Rows from block 4, named by matrix and row number. Rows with one number belong to one channel. Each number is 128 + 24 x the weight over its row's rms, rounded and kept within 0 to 255. All counts start at 0. Numbers have three digits each. After the name is the row's rms in percent of the matrix's.
# convs0: expand pointwise conv (model.blocks.4.convs.0.weight, 768x192x1), inputs 0-95
# convs1: depthwise width-3 conv (model.blocks.4.convs.1.weight, 768x1x3, trained with AdamW), a 3 kernel
# convs2: project pointwise conv (model.blocks.4.convs.2.weight, 192x768x1, transposed), outputs 0-95
convs0.542 025:152068095129162168138142121125190135074078099101135143143131093161141121101113133094141071094117107105100138131119173126132112161169162125160121117149127119137153127085117128160111124126141150129159132134168135151128096115126172131150178151149136128140117141148087127111091139151149127130
convs1.542 056:128113089
convs2.542 020:117120133123125109109191118136109135153124087144090120135108131175148101163099129120125135128097126145154157114131149147097100149053164135109135110124122092162122153147176115135108090126125135169142104093149112087129149174138118091081147139135135132125106180134089177089168116165145099096
convs0.543 107:115087144110104163157088122167120107132130118127124134124118182111123133120163086126104143106092139136079122146075112106155165088139129074178110138145092157163133124129108149087150106114132119105103100096159119159101076118151129136108128135127164111124132124145117154123120116184156086089
convs1.543 075:160144148
convs2.543 117:174129130138125135149126115108123124086111159121095165098110154157099128118132162098111145155131109143120129132098087128145099152078142077111148145105136127159131093090126131138140143107081160139169093104140096148134122178109115121158167144100114097137072128155133110137137113152172131072
convs0.544 099:149107140131119142157095105123125144098128080116136102120178176133108102142107129107105123143119144115101095106191089134102158148141100116119091118109077110140090113113137154118113142097146096133126142141135121154126136087117155161098143124086147157162129162130165116144104124115134131124
convs1.544 111:131118088
convs2.544 098:151131166118136123122090133146137108152133146135140138102155122169106095133121125077122146174132103149104119135120182110150137155130121140133142147112150119107138145120130138155133176125112140125143081109082132151133127148106151143139091077121096133126140108105131113106139076119089148127
convs0.545 086:121129135112109155143102127095068131117131096136147108144094165176095106165157153112117099130121108131116106135108155104120126105075090150147090126147157137119139100123096139120105137109093153151128135081103124102150114129126140141118113135144169187151107179143094152147132096142128147096
convs1.545 100:091114116
convs2.545 097:106132114105126155132142144136092153127111092161128135140087110120133170146154172130132081139143159078129112134143115123122112126155103105137131136098136140140147142146128161109088123096156132101141167117142120122073097095122137151150086150146126102160130140183086109139139135118127081150
convs0.546 122:084071105127138163137122143139125128119124109150125056116107132113118143125142091098164115101125060156159158115049139135117139161102111094162128105142112120126125170116165080087154072117151120093133133171122157124131137126122141116138128141169102140125159119133142113138125127148127175128
convs1.546 097:143162147
convs2.546 129:130107140113113180143150127155172117130109087092129102135133126155123131096090121106138160132149134106109123144101124136140139153110111144117134101149112124131125110051095140148154151140133127153152135133136113126147147136140139093161138133115112131152142111191094095094164084160133097129
convs0.547 113:145137114131131090153134116111133142121142076085086131086128152154131074151128128146124135091154136141167138103160099131097139128184120121089112120079107131134129133133123150122111084079153133138132107110117124123139107121136153151110083128142076086142151119107131140093150102119146150110
convs1.547 090:116168129
convs2.547 112:134187128204108161149117147164136140122145151128091117204104126097135101164138129098112130154149153157138115116122132123116150127168155104127112165050164154147120118135149095132117108146180093109104129128153133114110125130090116097135122158160137150129134140138136092163108141166136143111
convs0.548 124:109112141163147128134147112175089117106110164104162125145140154123139150156135098108137156159127144142155127108171124131135146107081129136139096071091100134132108149099185101088159158123130187094138142133098140109128120087166146096159099154133123095135110116119136138165123120147073127089
convs1.548 085:101137098
convs2.548 120:119112143151133135118079155170145136113169105133114127100130131122136158124124148094096088139113111126140132117151147111135149104124082152090123111126139107105155153131137112127109169135073114140128117124117139118146140101154179126125126113158147113161129096085135136144131126123112115157
convs0.549 096:128161095154129146131109129088078136102108100161114114142109151110144115123132171185144128139136133080128120134113132118130128117090139102132115067114140116138126194162112078131188105121151133154134105140123082143163106077102122106158121090155133132126102119166144122108101127136145090108
convs1.549 087:114150161
convs2.549 116:133147163091088146065079102153144125146100103108142099146086141140181131133149105123163126129142131117126127101137122131082177144094120089173107135106085128108109083159092106139115133130157162163117120138150126139109122110150123169100120169170136108160125141128126102143137130173132175125
convs0.550 096:155141097131150160122122116111131099143100123113167122122124132132094129119144152107148144138119130146151138101111126147154155128087135155139096124132102085109088143115177119153132169069147126134137108131115128151110140165152116145144094099146164134122161125110132139141141127087135142109
convs1.550 071:165132110
convs2.550 097:127136138108112089158138092144088103121111127115075134136126147151111095140133125097125150150129137156182153138115130142136122141144140129127179131150124143103112085151126141140129131131157187182133085105092121153172132153132124126177081179113118105138113145136106141161171158155117134123
convs0.551 099:099146121127139106117104103151114127137129131143166141114108114161170113113129116141117062149082139173099125108148133135133125140141091134094105124175152128133132130112176141111122137130127140102122119105144144115102136117135152098119155099108112086115103141140119096128045139144083158123
convs1.551 090:115126089
convs2.551 098:098140148166118144127134177109119143166136122119154124139145097120154106152134133120122122201120164160109139158127167112118125103101110156128109095122105133120109158124109145144107139153134153146096112137124108117098114138172172115084142094126118118109140199140131136130159116133143161142
convs0.552 114:187133140147147145136152113106150139109120124144139145123098150058139103088148093118080131077135114120147123131092126114145163098090082159144157100102160112111125154130158126093085144149140116120131115115126152144135178121129160155071100179109146113120144142083147168112145124117112116118
convs1.552 091:093146116
convs2.552 106:144122102113119096123132107138170110173114141141143118149113113140118142113158140134086146162123115113129129151120127130101133163127127088138174100156130134163177156135155150093146095123103118154144105129120124128105140099157097155158121128123135115137145159144110118116110100141157127124
convs0.553 094:121120078082170100131122140171116112148158165144123176117131090081143118142125147101145089139125095092136120167113139141117123163140111142132122183142139131136136129158177066115128132122112124120126089132128115126079105116077094117102129110125122110139154109127136163152129163147179139120
convs1.553 174:134132169
convs2.553 092:106153134109132119114160138104130068104126138082167092126121105170151172118136132112151115123154104151136106108144136115141112138126109069093101134150143146175124106154116134135173117140078155140124100137179163135137162156121140145102120139161163097163128112148098158119144147106121141174
convs0.554 126:113094125132149138126063110119104093123132106157065124146121129133120150107109107101151132137154138093155169130129155154118120105112107154116155133124139159098128161130113085131129138132161138140093095152146091128132099094124130177121151138162104108142073115100114142158150117146133076112
convs1.554 080:111125166
convs2.554 119:151120120151135136157105094094103139105144127134161130145118127110131137117151141124111143175113109120180136104122136099135144139147177139128155069110103118157115153143125145097107149131151145116175132105070169146154096134129149147099113134117146112151147143131111102143092107121115110137
convs0.555 136:139142117103134099100104159154130081120111110138126162108153162123134130128130128118145115156106087054106116124162163178141140146136151127145146140156162149166124110135131122093161110150178138132131112112186127126135162097120130112118122124175138146134118096122163104077095127060151164085
convs1.555 095:126167143
convs2.555 121:152155105116130139131141138111118138137166117146117117162090136156135157153149122134114138147147179082123136107089104133109111134121130132103137133115125084154129112125139132103098119102110088140119119137112167097101129094111121127160168139133160141100089121107134055087156148154103089102
convs0.556 037:111140118149106117120162127101109121159157131132132088115111120156129165141125149101117096090114121127134098152066141135094124131102132140139205149113087147142136118161161105138134063141113107137125135119095173132120146100101163126111116163109110147129158157138108162148095136129112116150
convs1.556 048:155157140
convs2.556 068:129131117103147117155116117116175132112140132096155152067124139152106075120136136111114135130105152124147119133113115095118174133063129123138086114160115091113130139180139106145136199121111081102129113141099137111098154089148138148146085122130130121136148129120137119150138146146156118167
convs0.557 023:122171147153107088133149126120101110111162160148134172144212122103112133120153104105099144145121131159138139119168149127146114148097150091110136128172117131146113121106121150133125136141110099135135144086127162091125167087126146122119160108122168120127131169148148157124104089140147120137
convs1.557 065:087124129
convs2.557 021:131147121130107112139107099115111141105126134194109105119111156147115167120144153126130115119147107158105115116139116115130148148101186095073119145119174111140115130166153141130117118138111136123094137138123117112140132140084137152185129143138184112139169117137135123148145144103172127131
convs0.558 089:113105157153129138127143105105148101143150138071112134144154132120139113147127166125138110126106166138165123148156109147119109164186112123145128111129132136133094139176145127150170224128161122139128130106176121165132145163159143106158121115169134115132134162128112146119160141155134090150
convs1.558 108:128090112
convs2.558 088:118152113159139116150129107143134116099163130125153163154145150159118125107144111129098147148120090130095101146131123124094131151123155149140129102096173126141129108120160133102103097118143184127129082161129136109152071168131131110156154137151130098077184152131141128124171098123134056083
convs0.559 092:125093130140134074172129179194126107106084136200124176147155108091132098124135144097105129126152139130094134143107062118105118152079131127117097169112135144170140126129154111117113127153131131176128137151075100128107123127128144118141163138076126124120155096122115148094119093106109108100
convs1.559 111:168131139
convs2.559 091:135092103111108121141140145140132145098175145113101137094115131131144124153163158137111104115140130106119125095137152096079159073150134109126129145164133136149128102060115121152124136130123147147121137154138132134159101146121134097156140144146177133173149121111121091159129124123161076139
convs0.561 094:110152118143167150104128106103142090145099144131138143125138069134140128140165112100133127138150152106149073138116129166146153124157147161130150149148128158121102143117141145108142109118134072123101135141071133163072130124094136078120098155162113127128136138140105136119135143129167136123
convs1.561 098:127096101
convs2.561 093:127121100122109097105105113172166125145123144089148088124115141117160087110190104109129147153108113173113133147085118131126137089179136125092077174158165164131094107160136161113118144098117167112146143109084141146137156140179116159134107128134143124108127118089128147120165072124089154151
convs0.562 102:136147160139084112133155123152157143133144151114124149170115161126105185106127137104163171120157111148134192098115146133142183078146135140106107158104133102087121129100158153103109124128131110098141132081139108096110082147178119112147162110138113150146142151182168156139118124135106133140
convs1.562 115:119125169
convs2.562 094:125108106135134142140141133134156147140112153186117092116154126143121049119110130117147130139129107131123086080146126127138126151095141128107171169129156121152123145180120172147150158117156121118144138115138146149199092078141118135136143158093137118118129163088147116144127118147159154152
convs0.563 106:075120138129103139140104112106120117083083135094176119131128144125120151151147124114140162102091078136141144158138128133143132153103090120137126135120098118160098144116089103113141145110099111106115151128156133167143113134169116117110149126099148084099142141132132142172103172119166138091
convs1.563 083:101098117
convs2.563 097:103141094122131108157123167109114112128098138126139088112128154128146112104204131163154100135157125165136142126129096117113115127152103137130114109116154153165124121111125118143170126140126123125130096178073150108104136125146158120150143113178105128174155140107094137120112121152100136154
convs0.564 062:149141067139149164123138083101111120105171114104142126167125149132154095098128123116142138129135114127124133137121184129151130117117152149155134156081166138124144123096158138115132104131057148112174097146186134116135095113133085133125113125108142137107132151145119150150090137160119129163
convs1.564 035:134114167
convs2.564 052:089148099116165086119133110103096133130106132127182099172110144143110154145106126102154130125135137127120121142125129113151151156136196083139101140076128148133110110128113106149117096141141109100160123140100120140126105116131095097125078158114103108114083136169184085134077125113142118109
convs0.565 089:117140113127107129149102112153147096075121153140155142150117168126174131119132118150119122118175116156109125121140094144071098113122136116096081110086086181134157129100108111099162174118121132163131102123156136128102123148157135160131096111102107126103159144181148136152124170121104091135
convs1.565 201:127123087
convs2.565 090:148157137161155143147075117160137095155153102112180144142097108169113145149118104116137130121163132119128121110108130137153123180148113163111131142124145111105136079125116122137119125104121131150101135084104135168116138109103118074124127150149115109094140102145150111143165125070107144140
convs0.566 086:137145152144121127141096105141128134127151157174119144167116148114118115136079142134132165123156138126111161136078154132097111130123121156113158127160095117135085123131136104184129112120112097139145112107079168136131180110137124157130127111131146148161110130103110147132117134081109134085
convs1.566 126:088117125
convs2.566 096:125098144177134147126135092104072129081153121089119130151176112118117139113168118132129132145115136105136160119143133152138110102102120132139089157095150114129154164131161136145166163165128145115135116074116134105107179086143168131122123105142130167144136146107146140126126117163110162146
convs0.567 105:115087126110150091108127138157156149088151113149117095131103084107104090141176182170122125152128121120087160152083118132135169123079152122129109094116118127120116099150152156189095160118083141139110120165135114092130168136171105180116125142147112173118169154149126122135111084142136135131
convs1.567 111:087121129
convs2.567 111:164115107116116098088139106135105096129164166128159188127164142137107174120087148134100120084152139141115069105121125133111157153125122168109126117150146115109145144123109145161153162178116162139141141101137120097125128088131134137141127121140152119187145099146155134135130106142170130153
convs0.568 091:100125147136162115108119120122122158080141177150123160162193114115151113141096111133137061116178136132164144147085129084152135076187175118098131139147144152155176097119151135087114121125126132116163166118083126102127133101187138115105152114104112138115124125115124121110133136108161161136
convs1.568 183:127131169
convs2.568 105:125110102117110172125145103113109107155121111117180130138119171149148104098121149088115100115146135155088106130129165155112128118104132152103109114149103088143118133126102124150158096144134121129120146128142146146114136102177144139137142084121126134140113156115128131108151118141085115098
convs0.569 113:127115119135090153131093124074148121135148085088137123104163119142123106100134116141121136119120096118108085136119143096152105106135116097129153150129114121160105142143100119104084132157107102141164128123156113138119123118156120136139164159126161131114132114094105099109108086150152147120
convs1.569 095:089114128
convs2.569 101:136114137155140157169108145088131118125142093118114113144092133102128122167145121152151112137165145110129107143163135140100162146128131123103166146118173103090150130123117121085109132090101139144089137082132096147170180088108122186119103146138102128093143123110097153157169119120104160108
convs0.570 089:089126129107107121133124180135100102106090117042168104124095108113140143099140093124130118154116128139141113177155101122117134166148165088142142132151122115147122141119159099126122124101126135132105105121115165144185137066175176097129103108160146106131136158109141137118145112153107126123
convs1.570 070:104146099
convs2.570 092:155153122130148097147105158173157143113157117135107146117146153166145152176129129084126136122130102126135106169108155145154142141117124125121145088145075126083138098143129141127135136110127149150123092175074107176129111168087131081135120167139129168151137135124103102153091135131163100178
convs0.571 099:146118088139135128158120146095103110137133167161134140148087126122164122107068131107133130107148096144114142101105092108142155137144174149125111117150147119112114124138135161101128131081145141117136116130120139173108112156106095140087170113120104079150122168133118112174100138138119107111
convs1.571 084:105115096
convs2.571 108:154104154124126182139113108152174108111133087110113134112111081118090139146080144145126106136114099119156156156116146173162109109094101188124113140141095127107133101124130099088139184142155105112128109123117086126093150151109106140079141136163132156155138116124129125127171149082161144132
convs0.572 080:126146142121157117094099136107102092086150119125121123125100115082130134088093138163083123110125155149123137144106092116113173128167125064120146119147109150134120125177107078145082139155126155128108135134137150119135097114076095189118132144126167129120169101109141116134135099155112111118
convs1.572 076:157141154
convs2.572 098:165098173153148083151141122089149145114124087133110144122125142133109082104153132068089100106153150132169107092125133117096153116100103161120084141115095112094102147126090132165110149162135174142119119148162139117163171112143168121104102100168108155117117135153128132128174158119149150161
convs0.573 027:111152109137154121105139082125140145099076166136133099157141106160140133116108115143076151140130158101139098059110099166154107179122161103169151116134180150133170133127138115145167111139111104146126129120114118124147103083108164142173142154121124104140089121097142105093152120132137133153
convs1.573 010:136133088
convs2.573 019:136162144128116094122092092171144092124099162108124124143137138139141131105089128149112131142128100113144136151118129125133169107123140134132123124131174107131176138128124139094102155141118100132135093141146132106110118089100088178140152135106102121127123118114100183138165117193090154142